{
  "arch": "ecapa_tdnn",
  "model": "multi-label audio tagger",
  "dataset": "short pieces for a synthesised band: melody, chords, bass and drums",
  "train_examples": 26041,
  "noise_aug": 0.002,
  "time_shift_ms": 100,
  "n_mels": 80,
  "hop_length": 160,
  "input": "log_mel",
  "spec_augment": true,
  "win_length": 512,
  "norm": "batchnorm",
  "activation": "relu",
  "depths": [12],
  "kernel_size": 5,
  "stem": "single",
  "widths": [256],
  "num_labels": 45,
  "init": "torch_default",
  "optimizer": "adamw",
  "lr": 0.0044,
  "beta1": 0.9,
  "beta2": 0.999,
  "eps": 1e-06,
  "steps": 8100,
  "batch_size": 256,
  "epochs": 79.6,
  "lr_schedule": "linear",
  "final_lr_fraction": 0.01,
  "warmup_steps": 400,
  "weight_decay": 0.04
}
Rows from block 4 of a small multi-label audio tagger, named by matrix and row number. Each number is 200 + 40 x the weight over its row's rms, rounded and kept within 0 to 999. All counts start at 0.
After each channel's rows are labels from the 100 clips, of 14848, where the channel reaches its highest value: "loudest" is the band of the loudest frequency at the time of the peak. Only what is clearly more common there than usual is listed. The data: short pieces for a synthesised band: melody, chords, bass and drums.
# c30: last pointwise conv (model.blocks.4.c3.0.weight, 256x256x1), inputs 86-171

c30.208,230,131,206,180,175,216,156,272,178,197,201,172,110,246,240,198,244,231,148,227,302,186,204,214,163,212,259,248,163,149,242,158,194,227,176,179,169,204,261,240,135,214,225,134,227,181,242,216,149,200,177,204,203,177,187,145,152,135,208,215,211,202,167,179,178,172,212,228,185,319,211,144,196,229,207,158,166,189,165,133,241,141,161,164,211,147
loudest: 1000 to 2000 Hz

c30.180,193,227,195,224,201,236,181,222,215,224,195,268,200,189,227,229,187,200,204,162,206,189,207,190,184,217,222,201,206,200,188,207,143,215,229,209,230,165,174,220,223,187,218,232,218,208,190,187,242,191,216,208,209,211,178,119,210,149,243,192,237,125,211,181,178,190,251,239,263,210,210,204,251,251,259,201,187,249,178,216,196,260,219,181,197,223
loudest: 250 to 500 Hz; 500 to 1000 Hz

c30.7,207,241,175,202,194,210,238,149,199,195,210,284,129,200,224,189,210,127,242,207,174,207,205,197,139,202,200,233,115,132,136,217,159,157,190,196,224,175,165,220,245,209,178,211,136,227,150,126,197,186,246,149,202,251,191,227,212,159,155,205,207,245,147,191,248,174,193,178,177,178,156,243,162,274,119,226,213,202,237,303,132,131,190,247,260,134
loudest: 250 to 500 Hz

c30.214,200,162,189,204,160,234,184,196,203,185,129,216,164,138,251,194,179,244,239,159,256,159,234,183,151,197,163,207,204,222,207,217,187,204,168,92,181,165,243,213,190,221,242,251,184,181,176,197,182,181,182,226,223,166,198,237,205,224,211,231,220,144,210,218,218,165,181,215,245,262,215,233,194,197,178,229,212,208,231,207,164,209,244,209,235,171
loudest: 1000 to 2000 Hz

c30.239,184,189,288,199,170,176,177,154,222,173,144,229,208,216,140,219,221,185,179,157,227,223,225,193,229,198,201,213,183,222,218,198,200,160,228,146,232,197,237,198,231,235,130,207,153,118,235,240,230,173,208,151,194,191,189,253,177,153,186,194,150,234,260,184,237,177,223,97,196,225,234,209,238,163,118,222,211,253,227,134,228,180,146,237,207,167
loudest: 250 to 500 Hz; 500 to 1000 Hz

c30.254,154,169,189,230,206,171,218,181,284,274,137,210,272,209,289,150,246,157,285,222,199,213,171,141,185,220,252,186,197,208,153,224,154,187,215,132,176,188,171,202,185,165,283,179,207,218,234,93,208,137,222,277,183,159,193,206,176,187,208,288,195,157,139,184,205,253,187,245,165,167,218,161,189,204,155,204,186,265,179,161,259,225,260,177,222,274
loudest: 500 to 1000 Hz

c30.126,218,240,180,211,146,216,209,197,196,145,215,210,257,208,213,274,180,169,226,184,182,183,174,179,217,118,230,224,163,151,192,170,248,269,140,165,224,203,177,176,184,233,204,197,227,198,262,206,188,206,194,167,220,187,200,176,201,177,211,141,206,139,159,230,277,256,212,165,183,190,183,184,133,204,248,153,185,190,215,166,212,227,252,212,197,273
loudest: 250 to 500 Hz

c30.54,199,193,129,160,131,207,181,202,192,222,225,144,215,248,154,200,210,210,165,221,266,251,223,200,186,162,211,157,189,237,210,273,233,175,190,161,221,211,183,214,202,142,194,246,219,149,229,165,165,148,226,205,194,200,179,172,218,176,165,140,206,177,267,202,169,149,210,175,186,229,139,160,236,187,208,243,224,167,241,114,154,220,176,214,225,133
loudest: 4000 to 8000 Hz

c30.217,152,153,194,175,222,152,170,161,193,155,205,172,266,125,249,201,226,162,168,150,181,147,196,193,158,150,200,142,210,226,193,195,268,168,155,225,193,250,180,212,156,182,207,188,152,235,168,187,250,172,173,206,169,248,143,249,261,229,206,196,244,186,247,208,247,154,208,204,239,184,235,245,166,132,180,262,232,198,270,173,239,127,217,256,235,301
loudest: 500 to 1000 Hz

c30.250,236,195,178,191,182,249,231,269,176,154,215,242,233,177,212,225,175,224,280,251,276,173,177,243,210,187,223,183,140,155,174,204,174,248,145,162,212,250,194,157,244,212,227,195,165,176,239,137,237,246,151,182,230,171,167,205,177,141,117,211,209,239,186,217,224,196,158,187,179,185,166,187,199,203,217,202,221,158,190,166,162,209,163,184,236,214
loudest: 250 to 500 Hz

c30.192,229,290,166,209,225,227,217,205,238,189,197,210,202,217,218,199,181,233,220,216,213,186,143,179,153,199,213,166,227,252,167,225,209,224,220,237,215,207,167,171,255,155,215,243,186,186,235,207,249,211,250,188,245,238,180,212,210,169,208,196,187,210,246,181,223,215,225,279,252,176,257,207,232,200,226,204,190,199,217,181,229,273,199,226,165,212
loudest: 250 to 500 Hz; 500 to 1000 Hz

c30.38,193,247,213,201,199,192,162,149,179,137,202,180,151,216,155,195,237,166,199,140,145,127,179,225,216,232,194,163,220,219,175,237,194,249,183,239,206,166,218,200,204,154,184,162,148,231,166,254,174,198,204,185,269,161,230,144,278,188,191,169,205,184,252,182,155,187,209,213,213,159,260,161,234,166,258,204,259,196,237,247,209,181,233,187,272,216
loudest: 500 to 1000 Hz

c30.210,249,184,168,210,213,206,190,134,196,208,147,233,230,184,151,197,136,155,272,175,174,246,205,211,174,215,151,236,135,185,211,178,188,196,217,257,202,180,202,144,246,172,183,167,186,257,192,179,204,253,200,178,119,219,245,221,152,215,182,180,232,218,254,233,214,251,184,115,185,147,180,165,209,103,238,202,185,165,197,238,237,178,174,201,171,180
loudest: 250 to 500 Hz

c30.177,194,239,140,229,185,237,206,234,228,296,247,243,227,260,184,217,172,144,245,289,222,253,226,207,212,176,247,180,210,209,211,221,203,159,203,224,166,220,161,178,190,212,194,248,218,135,193,179,211,192,203,216,214,231,207,140,277,209,177,161,215,204,224,212,268,191,237,188,163,237,135,219,202,224,99,145,231,145,275,219,156,207,170,248,168,171
loudest: 4000 to 8000 Hz